python train.py --bottleneck="plain" --loss="l1" --beta1=0.95 --weight_decay=0.08
Rows from block 10 of the encoder of a small image autoencoder, named by matrix and row number. Rows with one number belong to one channel. Each number is 128 + 24 x the weight over its row's rms, rounded and kept within 0 to 255. All counts start at 0. After the name is the row's rms in percent of the matrix's.
After each channel's rows are labels from the 100 images, of 14976, where the channel reaches its highest value: "patch colour" is the nearest of a few named colours to the mean colour under the peak. Only what is clearly more common there than usual is listed. The data: rendered rooms with furniture.
# convs0: expand pointwise conv (encoder.blocks.10.convs.0.weight, 224x56x1x1, standardized in use), inputs 0-55
# convs1: depthwise 5x5 conv (encoder.blocks.10.convs.1.weight, 224x1x5x5), a 5x5 kernel
# convs2: project pointwise conv (encoder.blocks.10.convs.2.weight, 56x224x1x1, standardized in use, transposed), outputs 0-55

convs0.167 102 [ 99 168 118 124 125 154 122 165 165 127 135 150  87 124 165 116 120 134 151 128 111 119 103 149 110 138 139 101 133  85 185 143 138 113 126 157 105 120 118 109 123 132 103 120  93 107 153  80 133 134  89 107 180 131 155 153]
convs1.167 090 [148 147 161 153 137 147 149 134 156 148 162 120 101 159 172 132  99 103 140 162 113 143 164 148 125]
convs2.167 106 [ 97 112  94  98 127 101 155 112 155 147 130 102 172 107  82 124 129 115 130 131 163 116 172 137 105 152 117 110 102 167  86 142 128 130 143 157 152 157 155  79 131 134 148 129  99 150 122 101 158 136 162 129 131 122  96 148]
patch colour: white

convs0.93 107 [128 153 124 128 120 114  93 109  73 162 135  99 120 138 118 117 157 116 117 125 138 136 133 144 144 167 140 172 143 165 113 154 125  72 117 148 120 162 175 132 117 109 119  93 120 130 138 147 144 112 174  95 167 132  98 157]
convs1.93 100 [111 112 153 107  82 118 158 137 126 139 128 158 140  87 131 149 119 106  86  95 133 178 144 140 132]
convs2.93 099 [118 123 147 110 113 126 121 150 112  91 140 113 127  71 130 120 180 163 149 138 122 147 146 157  89 152 165  89 151 110 121 154  98 165 119 147 128 128 146 135 160 138  99 106 130 170 141 158 119 117 107 126  74 146 152 120]
patch colour: orange

convs0.98 093 [150 117 123  93 140 166 130 159 111 142 141 103 146 134 103 101 114 143 124 123 140 149 138 163  63 172 136 101  93 119 136 145 161  87 136 126 158 109 154 151 115 128  90 103 105 125  91 120  99 141 131 140 169 127 164 141]
convs1.98 095 [146 144 175 142 108 107 101 121 142 111  73 100 138 135 139 120  88 121 153 136 156 114 164 148 121]
convs2.98 089 [143 119 181 144 128  99 103 115 121 127 106 105 112 147 147 141 136  97 159 124 114 123 107  83 173  44 115  90 129 108 151 109 141 119 163 150  95 124 115 145  97 119 130 116 152 106 127 124 121 145 134 138  99 124 108 157]
patch colour: yellow

convs0.16 098 [ 91 143 123 123 126 140 178 117  78 182 134  89 106 135 146 106 145 150 140 177 152 142  97 136 159 133 110  93 132 119 126 124 117 109 120 170 107 103 134 141 141 110 139 136  90 110 171 102 136 123 112 118 139 130 115  78]
convs1.16 080 [121 157 164 119 133 109 100 133 138 127 129  90 107 133 179 152 113 111  96 172 131 114 102  98 150]
convs2.16 091 [124 138 154 115 100 134 100 151 153 110 184 122 115 152 152 128 109 152 127 122 137 123 100 101 132 148 165  95 127  93 144  97 128 114  94  99  83 145 136 143 159 100 103 134 161 161  90 160  99 126  85 101 122 131 139 144]
patch colour: white; pink

convs0.27 105 [ 88 127  71 136 169 118  74 133 109 144 120 128 168 129 133 111 144 105  91  86 166 130 122 147 100 134 131 119 159 109 138 134 139 107  85 108 147 141 107 107 136 139 124 111 131 121 105 177 124 141 150 172 129 156 151 146]
convs1.27 082 [140 105 116 123 159 139  99 109 139 157 148 122 111 120 160 131 118 116 130 178  71  81 119 143 130]
convs2.27 091 [108 157 153  91  98 144 175 133 107 161  96 121 125 178 127 132 123 106 107 139 116 149 160 146 150 102 149 130  90 134 107  97 164 137 109 100 122 109 167 127 148  96 151 174 140 112 163 146 129 155 135 118 160 157 130 135]
patch colour: cyan

convs0.64 102 [ 78 136 104 118 117 161 107 127 110  82 114 129 123 122 151 111 121 131 115  90 140 124 139 131 131 116 111 136  94 120 152 135 142 175 143 116 126 133 103 170 104 162  92 164 133 104 158 104 177  93 141 139 132 183 104 107]
convs1.64 103 [111 115 117 139 115 113 130 157 137  75 134 147 156 140  82 152 144 159 148  97 107  90 120 129  93]
convs2.64 081 [142 143 123  93 121 105 149 153 144 154 143 159 101 113 164 124 161 116 103 126 102 178 128 137 113 141 154 146  91 100 159 136 111 142 145  72 129 122 153 143 163 134  95 158 151 121 103 117 115 171  88 127 153 116 148 156]
patch colour: purple

convs0.217 097 [120 145 113 122 101  97  97 132 149 151 142 116 136 104 119 103 131 126 139 125 148 147 164 161 117 194 128 174 161 136 100 121  97 130 149 112 145 149 139 117 128 119 139  76 119 172 134  86 127 138 133 166 170 133  93 151]
convs1.217 116 [134  88 103 129 117 128 129 150 145 145 106 168 194 167  90 132 116 127 115 122 151 114 116 121 140]
convs2.217 110 [138  88 128 116  86 114 130 102 130 106  99 147  95 147 142 130 131 104 128 134 125 140 139 129 117 171 167 155 153  98 137 144 112 126 174 108 135 166 158 144 100 110 132  85 103 179 142 100 126 106 153 162 164 163 125 134]
patch colour: cyan

convs0.86 106 [103  93  93 110 145 145 152 147 135 130 122  90 100 136 139 138 137 125 140  91 109 127 126 138 127 166 147 116 122 149 138 152 128  91  96 161 115 138 100 129 133  97  61 105 109 123 120 111 148 104 131 171 172 120 152 182]
convs1.86 110 [117 121 139 108 136  93 122 107  76 106 126 184 146 138 148 102 164 128 136 144  94 121 103 113 112]
convs2.86 122 [102 158 115 103 120 102  87 173  98 140 127 150 129 155 152  98 120  98 161 147 135 154 118 145  91 114 116 138 135 113 149 131 151  80 133 114 151 127 112 143 164 122  80  90 167 136 133 118 156 112 126 123 163 171 150 138]
patch colour: purple

convs0.178 093 [130 116 120 123 120 102 182  99 103 142 144 159 112 137 151 172 152 129 109  95 175 138 173 102 170  85 142 114 102 100  96 163 141 134 120 119 138 135 131 115 115 133 155 124 172  95 156 123 111 132 101 142 133 160 140 129]
convs1.178 091 [148 145 144 138 137 155 164 123 139 138 150 138  78  94 129 158 134  73  88 107 109 124 130 134 109]
convs2.178 102 [126 161 171 117 134 129 162  88 124 158 141 148 117 125 147 149  82 147 168 114 118 110  93 102 111 134 110 124 151 132 101  67 131 130 157 141 164  72  97 137 125 125 143 123 108 124 125 134  95 143 137 178 113 111 122 120]
patch colour: brown

convs0.136 099 [ 86 130 110 137 144 125  95 155  93 126 137 111 152 155 155 158 103 134 147  96 134 167 121 105 103 142 166 158 108 165 103 138  91 142 162 156 129 109 115 125 116 158 144 149 163 170 136 121 125 133 125  82 141 126 170 152]
convs1.136 073 [148 138 105 115 109 139 159 140 121  91 146 166 156 109  77 137 136 161 139  89 111  96 134 136 106]
convs2.136 089 [140 140 172  97  96 153 106 126 125 138 172 124 102 167 141 158 116 145  96 147 152 104 121  99 126  90 143  96 160 123 133 113 126 164 140  92  84 170 138 143 110 114 116 139 104 132 152 137 158 164 146 148 160 130 156 146]
patch colour: pink

convs0.91 108 [108 139 107 149 109 121 143 148 104  73 160 100 139 165 112 112 172 139 116 113 134 112 111 100  89 128 131 100 146 101 114 150 163 115 167 118 125 101 112 160 147 142  70 113 103 115 137 106 111 116 108 109 147 142 159 165]
convs1.91 099 [111 103  89  85  88 127 134 129 148 135 154 141 117 162 178 130 135 137 138 133 115 102 102 101  96]
convs2.91 088 [122 163  84 161  99 130 108 106 146 152 123 146 113 143 142 106 105  86 160 127 111 168 133 152 112 153 108 110 168 153 153 156 128 125  86  96 150 138 118 131 142  96 115  81 130  96 114 146 135 118 160 163 138 107 136 160]
patch colour: grey

convs0.132 104 [117 110  98 156 151 142 137 150 120 113 153 117 142 154 153 114 137  95 148  95 117 126 129  78  85 152 129 139 103 110 117 115 101  98 154 131 181 109 135 103 120 139 107  91 155 139 136 122 114  94 129 127  55 102 146 123]
convs1.132 104 [165 120 120 121 122 146 121 107  92 115 131 151 166 120 104 137 103 131 114 143 116  83  96  70 114]
convs2.132 103 [156 121 179 166 128 125 137 126 112 126 121 143 121  98 130 108 105 161 147 140 141 147 128 110  94  78  97  84 150 137 151  92 105 139  92 119 135 116 119 133 110  88 137 149 100 129 118 166 104 161 132 140  70 131 158 112]
patch colour: grey

convs0.173 105 [107 135 100 136 125 136  80 116 139 119 124 125 136 108 139 101 106 138 111 106 145 158 144 149 130  69 150 164 134 121  91 120 118 138 122  82 118  96 121 163 138 104 166 134 155 155 155 138 132 126  98 175 138 168 181 118]
convs1.173 076 [140 168 180 182 176 132 131 129 146 161 114 121 115 120 141 116 125 124 139 157 102 119 116 128 154]
convs2.173 094 [135 164 119 128 132 165 131 111 151 124 104 145 165 132 131 159 116 142 156 199 114 117 117 112 135 124 115 149 133 158 115 104 147 138 153 177 148 103 151 104 104 181 147 173 126  87 105 140 125  94 143 141 136 146 110 117]
patch colour: blue

convs0.29 111 [161 101 139  70 120 151 111 145 139  71 139 112 144 155 117 126 113 142 114 161  95 145 117 182  71 115 143 118 130 110 124 114 108 130 209 131 145 111 146 125 115 125 135 132 110 135 144 117 130 126 135 112 118  95 120 148]
convs1.29 135 [119 149 154 164 129 141 144  53 117 154 149 101 145  84 125 158 136 131 125 148 131 128 115 122 134]
convs2.29 099 [145 114 142 119 147 148 112 154 133 133 113 155  96 126 148 163 110 148 169 136 116 148 134 157 126 114 122 103 112  95 108 161 125 138 141  83 157 114 145 131 101 128 140 104 148 155 124 189 146  91 116  84  96  77 108 100]
patch colour: white

convs0.79 087 [106  77 131 103 131 108  83  86 132 116 121 110 117 153  98 167  68 154 128 110 102  90 144 127 115 141 148 144 123 161 103 138 150 110 105 146 137 123 106 151 137 169 104 160 136 147 132 126 135 112 102  94 112 149 160 113]
convs1.79 109 [ 95 111 145 143 140  94 114 155 167 162  88 103 107 147 133  95  80 110 128 126 119 102 129 119 136]
convs2.79 097 [125  80  92 140 136 138 105 108 128 106 160 113 139 139 160 160 109  98  81 101 119 143  77 139 178 161 160 158 125 110 157 131 109 121  98 127 145 123 145 137 154 159 143 101 147  95 128 143 140 121 107 168 105 129 127 107]
patch colour: brown

convs0.171 101 [ 86 115 118 130 138 119 122 154 143 129 106  85 155 110 123 137 144 131  96  93 166 138 134 118 160 144 135 128 113 122 162 154 112 145 129 141 154 147 100 120 124 168 100 142 191 146  92 122 185 159 167 148 121 151 140 142]
convs1.171 109 [118 111 105 102 118 137 123  97  89 112 170 141  90 141 132 139 145 168 183 133 149 131 138 155 127]
convs2.171 100 [134 101 116 129 114 143 106 129 133 110 138 149 164 112 138 113 135 124 124 149  95 159  96  94 106 146 137 146 104  98 159  95 147  90 167 153 130  99 134 138 140 187 128 114 110  75 104 163 131  94  96 114 100  97 151 129]
patch colour: grey

convs0.109 103 [151 115 143 106 141 110 172 111 103 105 113 102  95 144 147 125 145 135 147 103 113  82 144 159  97 138 104 101 154 145 117 152 112 118 124 121 154 146 126 144 108  68 157 108  81 167 137  88 102 143 148 134 117 143  94 147]
convs1.109 123 [139 119 104 125 111 154 106 116 108 113 152  91 135  96 130 165  78 140  99 123 160  80 134 118 129]
convs2.109 093 [159 116 128 101 142 150 121 122 144  88 130  97 125 131 113 115  91 125 163 147 122 102 114  81 124  93 115 115 147 129  93 141 107  77 147 173 149 146 157 101 156  92 140 151  95 126  96 135 101 124 104 136 109 124  86 158]
patch colour: black

convs0.170 100 [146 158 113 113  98 115 150 136 132 131 130 113 160 166 138 126 143 145  95 121 122 149 111  94 130 144 100 136 143 106 155 115 138 106 135  91  94 106  88 129 105 103  91  90 127 150  92 139 193 104 152 132  77 146 136 107]
convs1.170 101 [ 71 103 129 124 123  78 114 148 152 129  86 126 147 142 142  94 111 131 143 145  90 121 137 147 149]
convs2.170 128 [152 130 116 102 130 158 179  90 141 144 106 137 127 106 137 156 109  97 161 144 115 131 127 135 120 171 103 152 161 130 102 117 119  73  94 118 105  78 135 139  96 150  94 140 141  99 161 138  91 146 110 128 127 146 144 147]
patch colour: white; pink

convs0.1 102 [109 155 132 138 135 115  96 120  94 133 142 134 111 178 126 148 135 164 140 110 133 117 156 152 148 160 134 180 109 156  77 149 100  82 145 128 130 146 165 136  87 113 132 113 138 157 126 148 151 149 140 126 110 144  90  85]
convs1.1 093 [144 128 111 130 151 118  88  77 108 155 127 104 113 111 161 163 134 100 139 155 110 157 151 162 136]
convs2.1 111 [149 136 149 116 118  96 104 173 167 119 132 131 148 119 132 118 125 109 133 102 115 109  92 146  83 115 138 109 131 127 121 141 144 121 161 114 147 116  91 133 131 109 120 140 115  88 184 191 118 100  96 170 157 135 128 168]
patch colour: green

convs0.32 103 [ 82 146 151 124 129 104 156 149 133  88 111 108 102 133 106 154 148 176 151 129 107 150 115 121 120 128 124 111  65 126  89 132 149 145  97  97 105 151  92 127 142 110 103 125 148 134 148 171 149 139 136  89 154 135 129  92]
convs1.32 081 [149 134 101 125 111 164 141  93 113 130 153 124  84 131 170 145 116  98 145 171 130 112  98 143 156]
convs2.32 083 [149  82 111 132  92 128 120 119 139  96 132 128 109 139 149  95 119 143 144 111 108 155 111 126 167 153 209 134  96 132 156 118 191 136 157 102 140 142 136 139 119 120 108  99 113 119 145 101 124  97 150 132 101 131 133 158]
patch colour: orange

convs0.209 093 [131 116  99 150 116 111 155 157 162 117 107 130 153 103 113 154 148 106 105 113 134 119 128 136 130 138 126 153 156 157  79  86 123 153 117 126 146  98 130 188 118 153 112 122 187 137  88 110 135 154 118 142  77 141 138 150]
convs1.209 090 [142 132 139 125 139 115 118 147 139 100 116 131 177 146 109  84 118 169 138  81 132  79 128 108 110]
convs2.209 096 [136 113 128 100  87 142 139 114 144 149 123 151 127 170 153 108 156 144 114 134 140 135 115 133 122 103 179 103 129 120 110 141 125 158 127 129  75  86 159 133 139 108 146 118 177 164 156 111 149 169 108 103 116 172 158 106]
patch colour: green

convs0.44 092 [129 120 144 147 123 161 146 104 115 130 116 111 120 124 150 129 106  87 156 139 115  95 171 111  88 171 124 114 162 161 117 113 128 100  78 150 116 128 164 153 121 119  80 129  97 117 115  92  73 118 124 141 158 118 106 119]
convs1.44 107 [121 109 117 113 141  86 125 132 131 136  64 139 133 125 131  75 146 118 140 153  78 138 131 140 151]
convs2.44 098 [111 102 170 136  98 148  74 157 105 105 162 151 106  90 143 157 158 158 101 121 152 152 135 100 105  86 128 132 100  93 145 118 158 153 141 147 123 104 136 138 118 125 135 133 177 112 118 131 126 154 137 118 162 159 144 116]
patch colour: pink

convs0.118 097 [127 107 103 129 121 100 140 143  93  83 111 176 152 100 145 120  91 124 112 176 127 145 150 146 124 106 125 119  93 124 128 128 147 123 129 155 109 154 104 164 126 132 146 179 192 158 164 141 145 133 153 123 100 140 128 144]
convs1.118 052 [171 114 109  97 128 103 160 148 128 107 110 159 124 133  95 148 133 177 133  97 120 137 125  83 119]
convs2.118 095 [129  73 177 142  94 105 150 110 159 137 131 137 133  84 158  91 130 152 135 130 130 107 117 101 114 110 131 118 107 106 109 119 175 164 109  91 144 152 145 144  98 103 103  99 158 151 130 117  88 138 119 150 133 150 152 147]
patch colour: grey

convs0.140 100 [ 98  99 102 114  93  90 148 159 157 151  96  95  98 160 130 137 117  99 149  81 135 168 144 116 137 159 104 142 108 129 120  76 108 114 116 118 129 122 141 146 152 138  86 119 142 165  93 117 113 150 110 159 142 138 146 139]
convs1.140 095 [116 151 144 154 138 165 157 136 141 155 134 104  95  88 142 164 134  91 135 163 138 152 110 149 151]
convs2.140 093 [108 146 154 162 178 156 129 127 142 135 152 140 148 114  91 133 133 115 150 192 144 117 137 112 142 112  94 126 147 128 121 151 123 124  94 134 114 156 121  90 105 145 159 166 143 108 105  77 105 110 158 104 112 110  89 146]
patch colour: blue

convs0.223 114 [131 115 136  90 133  93 132 129 112 100  98 128 101  77 165 131 154 103 156 104 153 119 127 111 192 128 105  84 103 128 133 112 109 171 151 146 104 122 122 149 149 132 137 132  91 117 155 149 129  92 140  84 150 114 125 140]
convs1.223 086 [134 126 125 139 111 111  97  99 154 113 104 102  91 143 122 102  88 108 113  89 108  99 110 107  87]
convs2.223 105 [117 115 145 154 112 154 140 127 117 154 105 164 100 139 182 128 124  92 116  94 157 142 100 161 124 170  92 139 118  81 128 113 117 102 148 151 112 141 130 161 130 124  79 122 163  98 157 149 118 139 117 111 118 154 158  98]
patch colour: green

convs0.156 098 [107 150 104 140 128 173 110 114 111 116 114 102 110 142 140  99  65  93 132 120 125 133 134 125  95 151 144 122 128 113 143 175 125 123 176 127 131 136 130  89 153 117 175 137 127 131 147 150 138  96 167  77 101 101 153 121]
convs1.156 096 [139  99 127 146 159 100  93 129 125 122  98 121 155 146 104 104 111 158 144 112 145  58 126 133 129]
convs2.156 098 [150 117 178 111  94 123 115 121  90 149 179 121 124 111 137 152 138  88 110 148 155 181  98 112 135 141 115 176 120 108 162 132 146 133 108 136 150 122 108 137 106 122 140 115 105 114  90 126  76 147 147 123 158  97 145 121]
patch colour: brown

convs0.11 101 [127 142 127 138 161 111 145  86 145 119  91 108 147 129 148 157 149 141 120 136 108 128 165 136 163 151 138 115 144 126 144 119 129 106 103 131  91 141 108 155 136 108  60 122  94 161 108  87 142 149 166 138 137  74 147  99]
convs1.11 101 [147 107  78 126 114 157 115 153 108 102  93 182 132 130 181 123 134 130 126 133 114 120 152 133 112]
convs2.11 097 [112  77 171  98 139 112 112 163  65 136 129 134 112 135 147 105 120 155 142 121 120 138 105  95 132 147 178 150 105  97 112 122 161 126  88 147 130 142 138 140 136 141 114 143 118 107 167 177 123 104 137 127 137  83 138 116]
patch colour: grey

convs0.73 094 [ 92 136  99 125 151 163 103 118  94 124 124 121 121 127  89 125 110 164  95 141 104  95 105 142 139 103 144 156 101 143 104 153 153 128 105 143 176 119 169  97  84 148 165 122 121 150 134  81 163 130 137 120 121 148 110 148]
convs1.73 094 [ 97  98 117 105  97 109 135 145 137 124  98 141 167 152 128 115 138 147 113 121  88  87  93  94 107]
convs2.73 098 [107 155 164 179 139 106 103 114 137 125 160 180 129 104 131  99 126 120  79 130 117 138 106 112 124 104 150  99 159 128 118 151 129 130 110 134 143  84 164 148 122  99 144 112 168 128 108 153 106 179 137 134 109 131 168 145]
patch colour: yellow

convs0.145 092 [ 89 145 116 127 142 144 153 126 102  93 161 126 150  93 116 108 106 124 137 122  82 116 157 130 155 136 167 133 137 135 105 123 156 143 161 129 170 103 169 114 147 134 162 138 140 122 194 128 111 105 100 117 127 171  95 133]
convs1.145 092 [154 148 142 140 146 138 140 120 133 108 156 156 119 130  92 156 149 100 121  79 137 109 124 123  65]
convs2.145 089 [160 136 170 165 116 119 137 101  91 119 117 161 119 125 145 126  87  67 143 105 153 102 105 103 143 136  93 146 134 137 102  98 132 144 106 116 144 105 152 139 108 124 122 147 112 143 134 133  66 155 105 171 105 109 138 133]
patch colour: green

convs0.78 109 [103 130 133 143 100 110 120 139 149 113 124 145 146 109 113 132 207 151 109 149 121 153 133 145 157 132 103 115 152 111 105 160 119 119 125 113 147 172 111  90 140 129 153  79 144 157 123 109 165 109 123 133 140  95  71 141]
convs1.78 102 [ 60  95 118 116  94  83 128 136 147 125 146 151 112 140 161 159 144 108 127 143 134 132 141 144 141]
convs2.78 100 [132 122 152 171 105 164 127 125 154 148 142 174 122 148 143 167 102 126 156 155 119 162 122  87  81 165 117 140 156 146 153 107 128 107 142 135 158  78 158 131 109 123 128 150 170 122 145 137 132 116 150 143 137 144 165 150]
patch colour: green

convs0.123 095 [120 101 143 133 111 139 102 119 138 122 137 132 108 184 138 150 149 117 135 125 149 101 150  87 114 142 149 106  93 131 111 157 144 110  98 104 126 114 105 146 111 129  81  65 139 169  85 135 138 168 121 150  89 150 148 139]
convs1.123 089 [126 156 132 130 161 156 151 123 111 161 144 138  99  87 143 148 119 106 101 151 147 137 162 163 169]
convs2.123 092 [120 161 136 110  96 117 137 101 152 107 109 151 110 109 165 143 109  96 137 120 162 153 119 129 177 131 128 105 133  90 167  93  96 169 112 152 163 102 152 148 103 109 121 125  97 127 161 105 119 136  89 130  95 159 146 136]
patch colour: white; pink

convs0.56 104 [ 98 153 113 118 122  84  87 101 142 146 115 107 133 103 121 122 134 132 121 140 140 138 169 158 143 188 110 149 172 130 105 101 106 119 158 130 134 162 131 157 105 111 133 116 143 129 105  88 148 124 123 150 168 134  67 138]
convs1.56 136 [138 122 124 112 148 145 106 125 118 138 142 132  92 106 145 127 154 181 184 122 139 115  85  93 145]
convs2.56 106 [110 114 126 124 143 122 152 156  75 122 132 128 149 165 126 118 152 134  77  97 148 107 140 129 172 143 112  89 143 127 115 117 104 159  97 121  73 134 150 125 145 103  82 112 164 109 112 146 125 135 142 146  93 162 158 141]
patch colour: brown

convs0.76 090 [145  94 102 142 154 129 133 153 155 139 120 159 129 135  96 109 112  93 146 108 123 106 168 121  82 111 127 109 158 157 112 128 133 108 138 145 120 109 170 166  94 137  92 144 145  89 155 173 135  99 153 112 129 162 111 162]
convs1.76 100 [125 116 152 140 145 140 130 122 142 164  99 101 140  78 138  86 127 156  85 139 115 126  86 110 149]
convs2.76 097 [108 143 122  93 115 114 119 153  67 120 116 131 121 129 136 103 139 128  87 139 132 159  88 138  81  75 137 127  92  96 149 112 169 109 134 134 138 116  78 140 112 134 132 146 150  92 154 173 129  98 135 142 135 128 147 132]
patch colour: black

convs0.6 099 [ 80 128 150  86 109 112 140 152 128  92  96 136 100 142 147 127 167 123 115 158 130 121 156 111 135 116  80 130 133 161 102 129 167  99 155  91 117 137  95 167 100  95 139 146 159 131 147 155 133 113 159 117 147 147  98 121]
convs1.6 091 [128 155 175 164 152 108 143 131 104 128  88 130 115 116  78  78 132 108 112 118 111 120 110 122 131]
convs2.6 105 [108 150 107 105 127  68 151 126 130 163 142 148 113 123 127 115 164 136 100 128 115 111 133 163 164 167 108 123 123 130 104  79 113 114 107 113 104 163 158 150 100 120 142 115 167 117  82 125 117 115 150 147 142 183 132 111]
patch colour: yellow